{
  "decoder_inner_norm": false,
  "residual_init": "none",
  "precondition_frequency": 16,
  "max_precond_dim": 1024
}
Rows from block 6 of the image encoder, named by matrix and row number. Rows with one number belong to one neuron. Each number is 200 + 20 x the weight over its row's rms, rounded and kept within 0 to 999. All counts start at 0.
# fc1: MLP up (encoder.blocks.6.mlp.fc1.weight, 384x96), inputs 0-95
# fc2: MLP down (encoder.blocks.6.mlp.fc2.weight, 96x384, transposed), outputs 0-95
fc1.164,184,171,208,182,192,204,213,211,184,209,209,224,204,212,211,208,223,202,197,208,206,242,180,193,217,208,180,161,150,176,200,190,201,186,201,188,163,201,181,154,171,208,180,230,190,158,235,180,233,216,230,205,199,165,208,210,194,194,225,186,201,225,197,184,206,195,222,236,237,206,151,202,215,172,187,185,208,216,230,207,208,225,197,203,209,198,185,216,184,193,208,192,228,212,177,211
fc2.164,211,247,193,192,213,214,214,180,193,201,201,222,178,200,174,193,196,244,192,189,197,205,212,173,219,182,207,265,179,190,201,171,205,177,169,237,208,223,212,190,213,206,184,197,208,230,172,197,206,206,244,214,186,181,222,245,225,167,199,197,196,197,228,203,199,213,204,169,193,184,195,212,186,182,186,205,231,194,197,246,201,218,209,225,203,215,181,203,186,169,217,215,208,217,179,177
fc1.165,197,190,213,187,226,197,219,194,202,219,189,201,199,210,207,216,229,230,221,172,181,231,189,195,205,180,184,203,170,195,204,196,226,174,196,163,151,206,223,202,189,225,219,150,217,177,190,198,221,219,220,232,208,204,160,216,221,174,214,202,179,212,196,244,196,229,201,185,224,192,197,205,193,192,230,182,212,194,193,197,176,194,203,211,232,197,237,226,220,186,159,189,226,215,199,165
fc2.165,212,210,211,193,189,214,195,216,179,203,217,204,173,211,167,170,194,194,175,228,172,174,187,229,194,213,187,151,246,221,203,225,177,187,233,218,206,161,178,215,219,194,208,197,167,223,226,214,196,172,193,180,236,203,204,151,189,216,185,161,190,210,211,212,194,200,186,223,209,233,216,193,192,203,187,203,197,199,199,192,186,189,216,178,220,197,208,164,205,192,209,227,170,207,179,237
fc1.166,201,200,233,186,220,184,179,184,178,192,218,169,190,226,224,217,188,193,157,194,185,216,228,194,180,202,180,188,189,198,230,223,183,194,234,177,186,203,169,203,188,178,186,177,167,227,185,195,185,209,236,183,245,191,205,213,187,183,175,176,189,185,211,189,245,220,219,154,203,213,193,215,187,196,246,202,198,210,168,206,197,205,201,197,182,212,164,223,201,175,199,191,223,195,220,180
fc2.166,202,237,185,199,169,198,197,228,162,216,165,193,198,219,187,172,215,186,177,216,207,218,170,194,203,188,218,201,169,220,226,208,188,200,175,216,184,212,175,198,185,250,212,184,199,171,200,233,203,190,202,209,171,196,212,206,168,248,188,236,173,224,173,173,188,187,191,202,219,160,193,207,188,199,172,186,198,193,203,175,196,207,226,203,203,233,190,193,200,213,164,226,165,197,211,199
fc1.167,180,205,236,203,212,215,204,221,198,221,215,204,190,216,223,175,186,242,193,173,164,188,185,181,163,202,240,194,229,200,178,205,220,209,230,199,205,232,221,228,182,214,225,219,161,213,199,180,189,178,199,234,160,180,171,186,212,188,205,195,167,203,209,209,207,222,207,214,202,209,179,210,210,190,185,193,202,185,241,221,189,191,185,235,159,199,212,174,207,222,203,185,222,199,175,223
fc2.167,166,200,141,215,179,185,243,191,198,201,191,183,219,208,216,184,232,194,207,198,226,173,198,184,257,208,192,179,186,181,238,163,212,201,168,234,188,205,202,175,187,199,179,197,217,192,155,180,212,189,209,174,238,203,203,200,191,185,193,199,230,185,185,210,217,190,213,197,186,184,224,218,178,214,194,189,208,193,182,177,210,172,219,176,212,187,209,237,201,218,214,178,211,178,210,207
fc1.168,187,211,156,170,229,171,168,250,211,176,200,204,234,201,215,190,215,227,179,189,212,231,198,182,224,190,179,221,178,206,188,207,235,203,206,170,189,212,191,186,233,207,179,213,215,235,198,184,194,169,184,204,216,184,175,202,224,203,163,180,191,191,217,221,185,197,208,171,174,166,196,176,190,198,214,214,190,205,168,210,191,185,163,176,216,191,215,201,195,180,210,204,182,213,237,180
fc2.168,236,220,230,190,185,193,198,183,211,199,218,196,189,231,170,147,189,184,234,178,219,190,200,194,223,232,189,199,203,181,208,193,223,198,201,207,219,202,215,182,188,195,202,207,185,170,228,210,213,207,208,187,191,194,233,203,212,192,203,188,204,195,192,194,228,216,208,211,188,193,184,199,222,183,191,234,195,189,203,181,211,247,198,203,161,145,174,196,231,250,224,220,152,201,177,186
fc1.169,160,231,211,195,183,201,221,218,172,168,215,208,200,184,191,218,206,232,186,183,209,231,176,148,181,197,234,211,208,182,183,203,197,223,193,213,195,225,198,223,191,232,211,204,193,236,189,185,244,215,226,177,179,195,175,194,203,234,229,219,199,198,208,202,212,213,237,233,212,181,168,220,207,230,206,209,237,210,188,207,203,192,195,196,198,210,212,177,201,179,172,203,209,213,166,171
fc2.169,212,213,170,231,186,175,191,184,192,193,222,202,179,196,211,182,226,194,189,230,167,177,221,220,205,206,211,174,183,223,210,215,189,185,192,204,222,163,232,173,166,156,192,186,213,178,202,190,153,177,197,230,207,208,220,188,190,164,165,186,221,161,159,201,194,226,173,176,192,217,217,193,205,206,197,214,199,212,212,191,203,199,180,204,189,183,201,204,159,188,223,214,181,206,214,232
fc1.170,177,183,203,211,180,169,184,223,205,236,178,214,193,181,187,216,214,211,190,158,192,219,199,215,249,193,238,229,201,226,198,209,156,187,206,213,206,198,194,212,205,215,185,209,195,165,192,190,187,183,197,251,230,192,170,208,214,205,214,214,198,166,209,220,201,220,200,180,173,207,201,215,214,216,205,176,225,197,176,230,189,200,245,215,208,228,201,176,223,235,165,191,204,208,175,202
fc2.170,208,211,199,181,213,217,224,191,179,166,213,180,184,210,213,196,202,234,205,221,211,220,212,185,166,179,185,158,187,200,196,173,223,204,180,210,187,210,219,197,192,218,229,180,227,239,227,207,238,212,190,168,180,199,257,208,198,179,177,195,197,192,194,200,197,196,216,188,236,204,166,206,198,200,211,213,187,239,226,166,229,167,169,202,221,194,188,189,201,183,203,195,181,223,224,170
fc1.171,191,194,232,206,190,184,215,220,156,171,197,171,228,185,195,207,220,180,223,195,216,196,221,201,200,186,205,222,211,207,160,197,162,237,194,191,216,190,223,178,174,196,183,166,229,186,184,181,201,193,218,221,184,195,242,150,221,222,233,223,229,216,228,217,202,206,185,184,201,205,191,215,203,214,231,206,170,176,203,174,196,189,173,177,209,205,191,201,174,168,168,202,199,193,219,194
fc2.171,203,177,211,188,221,175,183,186,219,191,199,229,183,216,186,236,227,185,200,230,171,162,209,155,189,219,180,192,182,180,177,210,203,214,186,209,192,244,187,221,208,175,224,197,150,181,218,210,225,208,201,196,202,173,219,216,212,183,202,222,170,193,200,183,231,200,191,218,181,211,232,176,182,206,166,218,198,184,243,181,171,202,219,173,203,185,198,210,189,219,222,223,191,211,222,202
fc1.172,211,177,217,219,165,170,183,192,183,230,176,227,170,225,215,154,204,183,200,230,147,204,205,246,173,198,200,225,217,214,220,223,225,223,197,207,207,194,173,216,193,203,234,180,222,228,178,187,196,181,215,193,185,190,213,181,211,194,217,187,214,182,201,185,188,202,183,160,212,193,202,215,212,192,181,181,195,205,232,191,196,172,163,221,195,195,193,197,226,215,212,216,199,243,192,194
fc2.172,199,239,209,180,236,215,197,216,204,210,244,186,224,187,203,205,169,224,215,198,215,172,173,201,221,250,191,208,208,186,196,187,186,196,246,217,209,192,235,217,205,171,188,231,206,194,205,210,192,175,204,194,181,215,172,221,182,190,216,199,182,200,183,240,207,199,198,226,181,194,203,198,217,208,199,206,201,159,204,220,211,246,212,151,235,222,208,195,233,179,202,189,223,195,193,210
fc1.173,187,207,232,215,253,212,254,200,212,199,210,246,201,204,188,186,175,191,205,192,179,238,198,176,193,183,222,197,196,206,197,224,187,221,204,198,196,212,199,204,247,186,193,193,221,186,232,210,146,160,210,229,218,219,199,203,206,193,191,226,218,225,169,173,214,202,202,221,206,206,206,183,191,215,190,206,203,217,161,199,200,171,199,190,194,171,205,207,201,209,214,171,220,239,185,226
fc2.173,172,224,216,222,185,190,178,144,203,228,185,185,217,195,227,214,193,224,206,208,227,184,185,174,186,170,206,206,189,170,199,208,190,185,202,195,233,201,204,216,164,228,200,190,204,202,178,140,208,207,272,181,191,207,217,214,222,209,193,224,177,183,224,203,222,203,207,200,216,177,201,200,189,182,216,193,192,187,232,201,198,210,187,222,208,191,212,211,170,206,174,196,228,170,202,214
fc1.174,172,176,170,194,215,192,197,214,221,139,203,237,198,177,205,225,221,186,206,220,184,162,200,188,209,198,159,189,224,195,217,196,199,211,171,182,227,186,195,203,234,191,203,201,174,188,194,187,217,226,196,235,195,186,183,224,214,227,191,194,181,209,228,191,165,223,231,244,226,226,204,177,195,201,194,212,206,168,214,172,184,200,193,186,182,194,183,206,197,186,186,197,203,230,220,162
fc2.174,199,225,208,184,204,214,217,195,195,195,159,191,205,211,173,217,202,234,218,198,193,195,224,150,222,147,197,207,242,203,179,185,195,184,250,234,200,164,213,176,180,211,181,199,197,194,201,190,195,189,168,195,208,191,205,223,216,187,178,204,196,257,215,183,180,233,198,177,186,197,175,169,204,205,185,210,195,220,206,205,232,212,225,190,214,200,218,197,220,205,229,213,188,222,172,205
fc1.175,189,152,210,184,221,201,206,160,225,191,219,208,176,177,220,202,180,206,208,159,195,208,173,196,173,216,222,218,223,178,212,224,206,212,195,181,212,235,182,229,219,163,189,222,202,176,225,144,204,205,202,210,197,186,184,198,235,198,186,200,187,192,190,188,209,201,190,197,206,232,174,174,181,212,214,171,179,184,212,195,224,175,213,208,240,163,216,172,169,196,213,193,203,186,213,199
fc2.175,181,170,181,210,163,213,200,214,207,196,179,193,219,217,192,185,194,203,189,230,215,171,200,186,210,200,171,213,197,190,182,180,207,176,204,234,199,209,219,188,202,180,192,203,234,253,183,184,177,192,193,151,210,175,189,199,180,183,191,181,181,202,179,174,205,199,229,198,191,248,203,182,200,174,206,217,188,207,248,168,192,164,185,208,165,182,201,214,236,230,184,188,218,218,183,219
fc1.176,204,190,151,231,187,203,172,169,177,234,183,178,201,191,164,223,243,210,185,233,223,219,195,209,183,197,163,179,213,200,177,194,192,204,177,216,197,174,173,202,210,200,203,156,216,207,205,205,189,215,215,207,196,187,188,181,193,193,213,163,224,193,224,165,183,219,224,183,189,168,185,217,186,216,194,173,193,204,203,167,187,184,183,186,171,204,171,232,195,178,188,196,201,188,171,175
fc2.176,222,183,191,195,199,172,179,202,171,250,195,187,191,187,195,210,212,206,201,196,221,193,175,212,220,181,277,172,209,224,222,207,207,189,209,212,203,215,206,221,209,180,216,214,177,200,200,190,182,185,209,223,173,208,197,230,170,224,169,179,190,180,221,198,213,200,234,231,219,189,237,206,219,188,237,173,191,202,228,181,187,188,197,216,236,221,193,208,230,190,215,175,207,189,186,188
fc1.177,204,160,221,181,184,213,202,241,182,178,188,212,224,208,227,183,225,237,199,233,181,188,199,189,207,208,220,201,208,179,197,205,193,191,181,160,178,221,213,182,227,203,170,190,194,183,186,193,198,197,207,201,232,188,192,150,189,184,214,182,190,228,206,181,197,202,187,200,204,188,223,223,212,217,158,203,233,171,197,218,216,208,184,212,220,228,191,219,147,218,202,197,206,248,229,205
fc2.177,184,175,202,244,222,197,211,188,235,221,210,224,185,232,195,184,196,167,168,186,203,230,222,187,172,241,196,212,181,190,215,184,199,204,185,179,212,184,205,210,146,213,210,222,192,195,196,221,201,171,204,181,185,180,234,206,186,196,195,236,196,185,186,211,178,231,216,177,190,179,206,226,214,188,228,195,205,218,212,187,232,179,226,192,193,187,183,182,176,176,231,221,204,171,181,172
fc1.178,217,172,201,203,202,221,224,214,203,204,197,195,209,173,202,225,194,213,165,182,176,197,198,204,186,202,179,210,229,161,179,186,206,192,223,217,186,206,167,232,174,218,205,250,214,211,175,169,180,190,163,194,206,203,174,214,175,178,203,156,172,218,217,218,232,251,201,187,225,206,212,182,176,203,188,182,176,205,207,206,216,186,190,203,190,237,198,182,193,206,202,216,176,233,173,179
fc2.178,197,182,158,249,209,202,184,178,179,194,217,193,191,211,192,179,216,201,220,247,200,222,238,218,200,225,251,196,210,220,204,202,189,200,209,171,218,181,220,163,200,181,223,171,198,175,201,217,201,237,213,199,203,206,238,226,207,217,214,193,207,210,199,191,169,189,193,230,162,218,213,215,181,185,217,215,225,239,176,207,208,207,226,204,196,180,204,185,181,167,226,190,199,208,204,182
fc1.179,209,207,182,234,166,207,236,208,198,226,197,205,178,213,205,220,224,223,194,188,235,212,194,185,207,201,221,204,203,196,176,218,184,171,207,174,144,219,208,178,172,203,210,198,198,182,203,186,229,200,181,231,197,183,196,178,228,187,173,206,142,203,210,167,187,192,190,178,211,218,191,199,201,207,185,205,186,196,192,233,152,187,229,222,216,169,203,212,216,220,206,239,195,207,180,173
fc2.179,225,193,201,201,210,188,161,177,183,196,199,198,195,187,211,180,168,158,185,216,184,232,237,208,188,178,212,160,215,217,178,194,229,211,214,219,228,183,204,226,190,179,178,217,200,221,185,219,164,185,215,208,226,188,173,216,150,212,174,168,206,186,213,247,200,199,231,206,207,189,195,167,210,198,200,168,208,201,211,191,230,178,185,202,186,227,189,166,178,194,180,194,207,204,212,210
fc1.180,179,211,195,165,172,193,228,172,203,174,184,205,208,181,190,221,203,206,223,206,202,194,220,197,206,179,228,156,172,195,224,131,177,190,194,200,179,186,226,200,214,202,223,220,206,192,227,206,224,210,193,213,227,190,198,177,200,183,197,223,226,206,207,181,215,203,213,220,188,200,180,192,182,206,204,180,191,184,190,195,192,167,217,219,180,207,175,221,154,160,187,162,200,233,213,238
fc2.180,198,228,224,205,193,209,199,184,179,204,212,184,201,208,204,176,206,264,198,185,200,153,173,216,179,212,180,209,241,219,190,217,194,211,212,192,172,193,184,205,203,194,161,227,174,229,197,213,197,207,185,185,176,197,171,199,175,205,211,182,153,223,175,155,205,213,189,182,197,207,186,217,228,211,180,191,199,190,199,201,173,249,210,172,212,215,197,181,229,188,206,230,212,178,209,191
fc1.181,201,175,191,227,172,200,214,197,184,209,220,186,177,215,201,223,180,222,159,186,169,219,188,196,199,211,187,225,206,219,201,216,150,217,210,170,183,223,195,209,216,188,196,225,222,188,207,207,204,216,186,191,214,173,180,246,203,206,190,223,163,172,163,176,179,208,182,185,159,191,165,192,168,156,224,203,182,217,203,214,217,217,177,193,182,184,201,221,198,210,236,199,179,193,205,192
fc2.181,192,203,236,182,196,191,195,231,174,188,194,201,237,187,201,192,185,208,219,203,196,197,251,209,192,154,196,162,213,198,211,170,207,178,212,227,202,188,191,212,203,199,215,186,207,203,198,189,185,206,198,184,198,222,231,165,184,160,182,181,192,255,221,187,215,215,227,168,231,204,194,198,208,209,207,194,238,194,195,208,187,180,230,216,187,233,198,212,197,181,137,190,209,223,192,204
fc1.182,217,199,245,214,181,186,164,202,235,189,169,205,237,215,187,188,226,225,185,213,198,223,208,223,210,221,181,172,195,202,172,228,187,206,225,174,185,190,171,182,188,176,231,235,202,222,208,187,232,186,230,201,202,237,224,227,195,228,222,179,230,209,189,179,219,215,196,167,217,204,208,180,201,207,184,207,197,160,221,215,187,206,202,213,203,236,203,177,219,222,191,192,195,194,194,225
fc2.182,161,204,210,207,196,234,220,199,181,195,218,209,186,202,198,198,164,188,181,213,241,200,169,229,193,195,198,196,222,205,238,214,221,206,212,203,213,239,191,219,219,169,176,222,213,184,212,188,172,199,157,208,183,152,181,179,222,210,177,187,200,206,224,187,212,186,192,196,210,229,217,208,182,211,173,184,234,221,178,169,237,204,207,185,213,166,199,202,179,202,190,235,198,191,237,195
fc1.183,211,198,194,239,183,207,189,185,206,199,196,219,191,226,160,179,220,251,200,164,228,196,194,212,194,205,199,197,221,220,245,173,194,180,194,204,167,207,163,180,167,211,199,236,170,196,158,211,204,211,211,220,208,194,182,209,225,220,195,179,212,199,193,212,231,189,227,205,210,181,220,225,184,189,175,176,173,198,192,192,191,235,200,205,200,180,227,174,217,179,174,182,187,181,174,220
fc2.183,167,193,227,194,228,207,226,223,216,219,195,200,202,181,217,196,223,177,210,239,167,189,200,202,191,218,173,168,192,220,190,200,233,255,207,217,184,204,221,208,223,177,173,197,239,185,210,189,225,197,208,191,186,247,209,197,181,201,223,178,185,195,244,189,190,201,200,183,198,189,176,218,179,185,220,187,215,188,187,201,171,189,204,213,205,246,173,200,201,202,212,157,211,183,212,169
fc1.184,175,198,201,199,161,172,163,174,183,226,216,173,188,201,181,178,223,214,189,193,184,211,176,249,212,187,198,191,225,196,187,228,182,189,228,231,195,189,183,207,211,219,216,189,201,160,214,202,225,210,235,217,228,195,183,177,217,185,210,198,180,216,223,214,229,203,228,208,174,220,182,234,184,232,209,204,152,174,225,192,175,192,217,196,200,202,197,174,171,220,196,194,175,195,201,211
fc2.184,217,206,168,164,197,223,200,170,176,212,192,198,180,162,222,218,173,239,169,200,176,224,206,182,203,185,211,211,210,204,188,202,192,205,173,211,202,180,192,177,226,198,148,209,221,188,208,228,176,193,216,208,206,228,199,193,200,203,205,253,199,199,182,201,201,194,193,195,192,152,204,206,193,207,185,204,196,201,239,254,165,234,167,191,182,210,190,192,214,182,224,180,207,186,192,182
fc1.185,228,156,250,199,199,194,192,221,236,200,181,203,186,208,195,184,156,229,191,206,203,206,214,174,199,196,197,215,207,199,225,207,207,206,179,162,174,173,181,173,187,189,146,196,167,182,183,192,182,236,207,218,227,218,196,172,169,174,186,194,183,232,218,210,201,179,197,174,194,216,211,200,181,225,206,214,181,182,203,233,174,196,172,173,205,199,185,204,195,201,197,180,209,230,185,189
fc2.185,193,195,180,181,174,206,194,172,184,217,196,191,221,228,211,176,211,188,190,186,209,206,195,199,182,211,226,183,164,184,212,191,193,188,227,215,215,217,218,252,163,191,213,170,211,233,201,209,220,228,195,178,179,192,212,207,197,177,219,212,215,183,205,211,194,197,226,194,199,178,203,249,202,189,222,242,206,199,165,222,222,188,223,243,185,204,181,178,173,238,219,195,187,208,238,229
fc1.186,172,235,212,197,208,200,185,198,195,229,222,192,153,235,228,170,185,175,224,188,243,193,184,186,242,173,210,190,174,214,209,141,200,220,206,229,208,197,204,219,185,196,208,198,228,184,181,206,204,189,183,226,207,218,212,175,195,160,186,176,212,219,176,164,213,190,189,186,204,211,207,169,204,208,226,197,182,229,184,181,185,200,207,219,207,188,220,175,207,174,192,223,185,216,198,211
fc2.186,212,199,209,182,152,169,221,199,201,183,175,208,214,210,177,214,204,216,190,216,213,224,210,190,175,198,225,205,211,231,187,201,178,173,238,179,204,168,192,190,179,224,195,195,186,152,182,211,209,200,142,185,210,165,196,235,197,198,217,224,219,176,216,231,206,192,188,198,214,189,193,200,195,226,201,165,216,239,193,185,228,226,212,190,205,229,175,212,182,179,185,208,209,195,165,199
fc1.187,181,213,171,217,167,182,192,188,161,192,236,184,164,175,150,201,211,205,191,217,237,205,167,227,222,182,190,185,194,195,210,221,202,212,194,224,195,200,192,206,218,209,194,204,167,208,180,206,185,204,169,170,232,203,204,178,204,185,228,206,231,177,175,191,214,244,209,201,225,245,186,235,214,204,205,202,216,184,194,172,221,183,202,226,216,194,213,174,209,221,223,216,201,188,198,179
fc2.187,218,235,211,204,222,243,192,180,204,171,194,198,211,200,218,208,179,197,208,178,178,220,210,172,174,189,249,237,206,171,225,164,190,184,184,177,223,201,203,169,218,149,176,192,206,186,204,205,195,201,191,177,197,194,180,248,231,203,176,197,167,249,214,199,202,182,212,200,173,214,211,183,185,216,197,209,176,221,183,174,176,215,177,176,202,208,207,227,199,183,203,192,202,200,201,201
fc1.188,217,160,176,217,191,193,233,188,206,248,181,235,198,205,201,192,186,206,171,187,187,215,181,218,171,206,225,223,199,171,174,207,212,221,175,219,172,237,234,185,200,192,207,192,212,218,229,222,181,195,192,212,210,230,213,180,213,181,234,175,236,200,220,200,200,227,225,173,210,192,235,215,187,235,192,193,199,203,192,190,206,241,207,213,176,186,211,191,158,186,178,194,217,191,203,201
fc2.188,181,168,229,194,187,179,212,214,217,221,223,195,162,199,201,190,185,199,215,214,210,175,231,219,220,199,191,208,235,224,206,202,185,177,225,212,169,178,172,212,199,199,201,223,241,175,206,194,215,213,217,174,199,236,184,195,198,202,205,203,222,176,208,204,213,202,203,247,222,227,233,222,215,208,206,208,218,179,199,186,161,181,212,198,181,173,212,170,191,161,229,246,189,194,171,217
fc1.189,175,184,229,193,206,212,199,220,166,203,221,199,162,192,181,216,179,218,201,178,212,172,191,178,232,200,230,203,227,202,227,156,181,183,217,211,208,189,164,195,212,196,213,199,207,212,188,171,223,193,221,216,211,226,214,195,240,186,215,194,229,206,212,183,205,175,237,148,223,214,197,224,196,198,186,199,190,194,183,212,208,213,202,236,230,175,219,180,169,180,214,187,184,203,166,173
fc2.189,213,198,219,209,198,191,184,218,217,195,243,181,205,177,232,214,181,226,211,185,185,197,221,233,204,183,192,193,192,173,180,230,230,228,257,183,181,165,222,173,210,234,194,201,171,209,243,197,186,194,190,194,234,223,222,200,190,205,206,224,200,176,215,165,196,205,188,251,228,211,216,208,196,206,195,205,193,219,188,179,191,207,154,200,202,180,191,192,195,164,193,205,222,189,199,201
fc1.190,175,241,211,211,210,218,209,207,220,209,176,185,212,200,183,210,210,190,186,219,187,215,214,205,211,179,178,184,184,173,216,204,188,230,196,191,221,199,188,214,227,223,215,181,193,182,248,205,165,215,216,240,227,221,238,218,213,221,208,210,216,182,208,187,232,182,163,213,179,183,247,191,201,195,181,199,220,213,168,187,175,226,203,193,177,185,245,194,228,199,180,208,195,163,187,219
fc2.190,241,197,218,183,202,178,208,225,197,190,232,191,185,187,210,215,252,225,150,178,168,210,225,231,170,206,191,211,185,202,179,209,175,182,195,225,169,186,219,203,187,165,227,196,191,186,160,182,209,204,199,236,200,238,212,204,208,184,211,206,215,191,182,187,180,214,189,186,178,211,192,186,193,242,205,207,200,222,195,203,198,198,219,215,203,167,167,196,173,209,242,200,217,189,190,212
fc1.191,199,191,184,226,194,228,201,175,172,221,224,198,170,185,209,137,230,164,208,186,187,201,240,214,180,159,209,215,176,196,206,192,189,181,188,196,193,228,230,204,198,187,213,208,223,220,215,168,172,199,184,219,205,205,204,177,227,202,189,177,240,212,220,202,209,211,188,179,193,191,224,225,179,209,231,190,189,211,237,230,209,219,173,175,192,174,223,194,214,217,200,204,210,229,215,192
fc2.191,193,223,176,176,227,199,245,183,216,202,201,229,183,184,202,217,167,181,201,206,176,225,198,224,178,178,199,192,180,182,157,193,193,213,226,218,180,193,199,249,225,224,171,238,202,171,180,222,231,202,194,205,189,198,213,201,197,195,197,240,181,211,193,184,233,158,187,204,155,195,230,196,197,200,192,211,182,214,207,196,234,201,193,212,197,206,217,176,194,217,196,193,236,185,183,178
fc1.192,230,227,206,171,204,246,267,211,226,190,186,242,207,204,211,170,192,177,190,196,190,192,222,199,196,195,209,195,211,181,209,188,191,158,205,202,202,185,187,171,164,207,183,180,201,206,215,192,216,219,203,197,246,200,175,232,201,213,217,221,193,191,212,201,221,190,186,193,176,194,179,195,191,176,223,185,205,234,200,207,218,208,211,193,206,159,216,196,200,217,210,208,226,244,159,181
fc2.192,174,234,190,205,209,171,211,225,213,193,218,221,167,168,244,170,188,192,215,208,181,202,227,201,185,229,213,218,166,214,205,202,235,205,225,210,229,211,187,203,208,176,189,218,178,224,190,200,210,193,232,197,195,214,192,180,199,204,207,201,229,167,183,200,210,201,176,192,224,205,192,201,217,224,174,198,202,206,228,216,189,188,148,232,210,200,182,215,223,149,206,198,217,169,214,163
fc1.193,157,204,172,211,202,208,207,203,216,196,199,189,194,222,159,234,205,199,194,212,188,198,200,208,210,214,216,215,252,211,209,209,183,204,173,244,259,225,208,240,198,227,220,236,187,215,183,214,212,228,199,162,212,202,178,247,190,227,217,225,196,166,212,209,206,184,222,215,173,198,201,196,184,191,175,176,200,214,197,191,181,187,211,221,195,168,176,195,196,202,201,212,177,205,217,202
fc2.193,220,185,212,218,181,179,174,222,176,221,189,189,209,159,227,180,218,206,227,181,208,190,188,191,214,164,183,193,186,200,225,173,215,221,243,170,180,205,185,209,213,174,223,170,196,189,163,188,196,186,198,228,191,198,231,186,188,177,160,165,202,229,190,184,233,194,182,186,223,216,191,206,204,234,223,185,198,161,203,211,203,200,190,174,215,243,209,214,184,207,216,175,218,212,201,193
fc1.194,238,182,202,179,232,218,225,195,214,180,207,158,190,168,191,198,224,205,175,217,157,183,170,190,153,180,210,174,172,202,180,231,207,221,196,200,186,179,195,192,228,168,206,200,180,209,178,250,223,201,171,188,241,192,196,202,215,214,195,223,211,224,200,200,199,206,221,184,197,206,204,173,201,236,176,230,224,198,193,221,206,180,196,192,188,208,181,185,182,234,215,205,211,195,182,189
fc2.194,150,182,201,228,151,188,182,186,215,200,193,197,198,214,183,197,192,203,159,188,221,214,259,177,251,174,217,207,174,170,211,194,204,197,174,197,193,203,183,222,204,209,189,184,214,236,238,219,173,190,210,217,193,217,187,204,204,203,231,220,201,193,232,208,227,219,185,190,200,238,177,219,180,176,201,186,199,189,207,233,223,220,209,203,221,183,186,192,201,186,181,201,198,183,186,192
fc1.195,182,228,216,194,167,218,199,184,187,189,207,192,187,188,228,180,224,163,169,177,180,202,234,231,183,199,192,211,214,202,206,224,207,167,201,158,228,226,220,220,197,212,206,214,245,195,218,218,159,192,248,209,217,240,192,189,184,225,205,183,190,197,198,188,194,207,211,213,219,214,203,215,180,162,222,208,207,190,230,198,217,209,160,197,172,188,199,181,174,214,174,185,210,205,179,208
fc2.195,202,174,219,199,222,165,196,190,224,209,197,216,183,237,181,201,174,199,233,196,201,148,182,190,224,202,215,222,204,265,181,229,196,193,233,213,184,194,205,221,247,224,177,171,210,185,198,199,215,197,200,187,202,198,186,186,199,203,206,192,229,188,199,227,223,198,185,188,170,195,216,187,217,203,207,205,178,183,170,204,194,185,212,207,232,207,235,183,219,208,219,199,248,214,184,232
fc1.196,214,216,186,209,153,153,197,208,229,160,219,197,176,228,208,193,225,224,205,211,206,209,207,198,195,193,196,200,243,221,201,189,185,219,207,220,225,192,192,218,207,215,153,203,167,173,199,208,209,188,174,231,179,196,206,190,204,188,176,178,247,189,206,190,210,221,193,193,229,216,204,195,214,218,226,197,239,212,172,164,212,182,191,217,203,230,205,187,169,192,188,213,227,180,230,212
fc2.196,194,229,224,229,195,188,230,232,216,185,189,197,186,221,183,186,177,218,207,198,193,205,227,164,203,208,199,199,194,208,162,218,225,198,209,160,194,176,250,153,194,185,193,183,234,247,225,197,220,211,197,173,218,203,194,201,203,199,176,215,182,194,191,202,189,179,233,184,170,211,199,187,178,189,201,182,158,187,212,223,189,193,188,189,205,175,185,185,214,226,245,191,173,217,197,199
fc1.197,189,233,195,201,219,198,234,228,174,193,215,185,216,230,189,180,246,200,192,221,237,188,225,199,182,242,213,185,228,198,188,192,175,204,204,176,254,200,166,194,218,221,186,198,208,177,206,191,167,192,205,227,177,189,233,202,157,209,215,188,196,206,196,212,163,206,185,220,183,207,176,173,201,229,190,200,188,173,211,194,216,204,224,214,201,203,227,197,201,221,178,177,169,219,179,199
fc2.197,166,181,192,241,198,219,210,183,203,201,174,205,210,177,193,169,198,197,207,184,168,217,199,206,193,198,166,186,181,175,243,177,206,224,182,204,195,217,244,193,195,189,238,209,203,190,198,194,247,201,213,216,213,210,183,186,190,193,213,220,239,195,143,187,215,207,212,209,240,205,236,233,230,198,201,194,202,220,219,201,189,197,176,190,187,167,194,203,213,192,236,227,226,192,211,198
fc1.198,218,255,200,179,216,213,185,152,218,218,206,196,172,216,215,220,211,200,212,207,197,201,188,193,203,189,196,215,186,202,216,212,187,187,208,223,213,209,204,189,211,224,200,205,206,238,206,198,192,226,191,169,226,189,214,198,193,205,228,228,190,206,207,190,189,223,194,192,175,173,198,231,184,222,207,221,226,158,197,185,226,208,151,191,197,235,207,172,235,201,223,193,255,234,183,169
fc2.198,221,160,205,216,162,191,213,240,195,219,212,204,228,189,200,187,240,212,219,209,189,218,229,214,232,202,189,173,194,188,198,196,202,209,221,169,189,222,218,190,191,188,155,212,190,224,214,232,195,213,206,219,169,218,189,194,239,183,226,189,217,215,211,200,199,199,222,214,187,196,174,223,210,175,199,182,216,255,202,201,199,206,194,208,206,188,188,230,210,167,214,232,184,172,241,179
fc1.199,242,188,184,172,212,208,187,186,191,196,196,176,215,179,159,209,202,206,196,222,208,235,188,171,208,225,187,217,172,185,178,214,172,185,228,205,174,225,222,206,215,212,205,207,215,188,179,212,208,184,209,189,159,183,203,214,220,222,242,181,176,174,195,209,218,216,184,188,136,258,215,228,208,205,200,210,215,184,206,207,212,208,228,196,216,212,181,224,196,217,197,177,200,219,193,187
fc2.199,196,211,222,193,195,216,219,196,208,195,195,193,205,207,192,239,129,170,196,189,242,168,220,189,231,197,174,202,186,195,191,189,196,201,184,204,204,191,208,198,184,190,223,178,220,203,174,165,198,187,179,187,207,213,219,213,203,221,171,153,203,250,207,186,202,191,218,204,153,216,208,197,241,194,194,204,187,217,195,202,215,219,212,225,205,155,166,180,196,228,193,210,221,187,195,198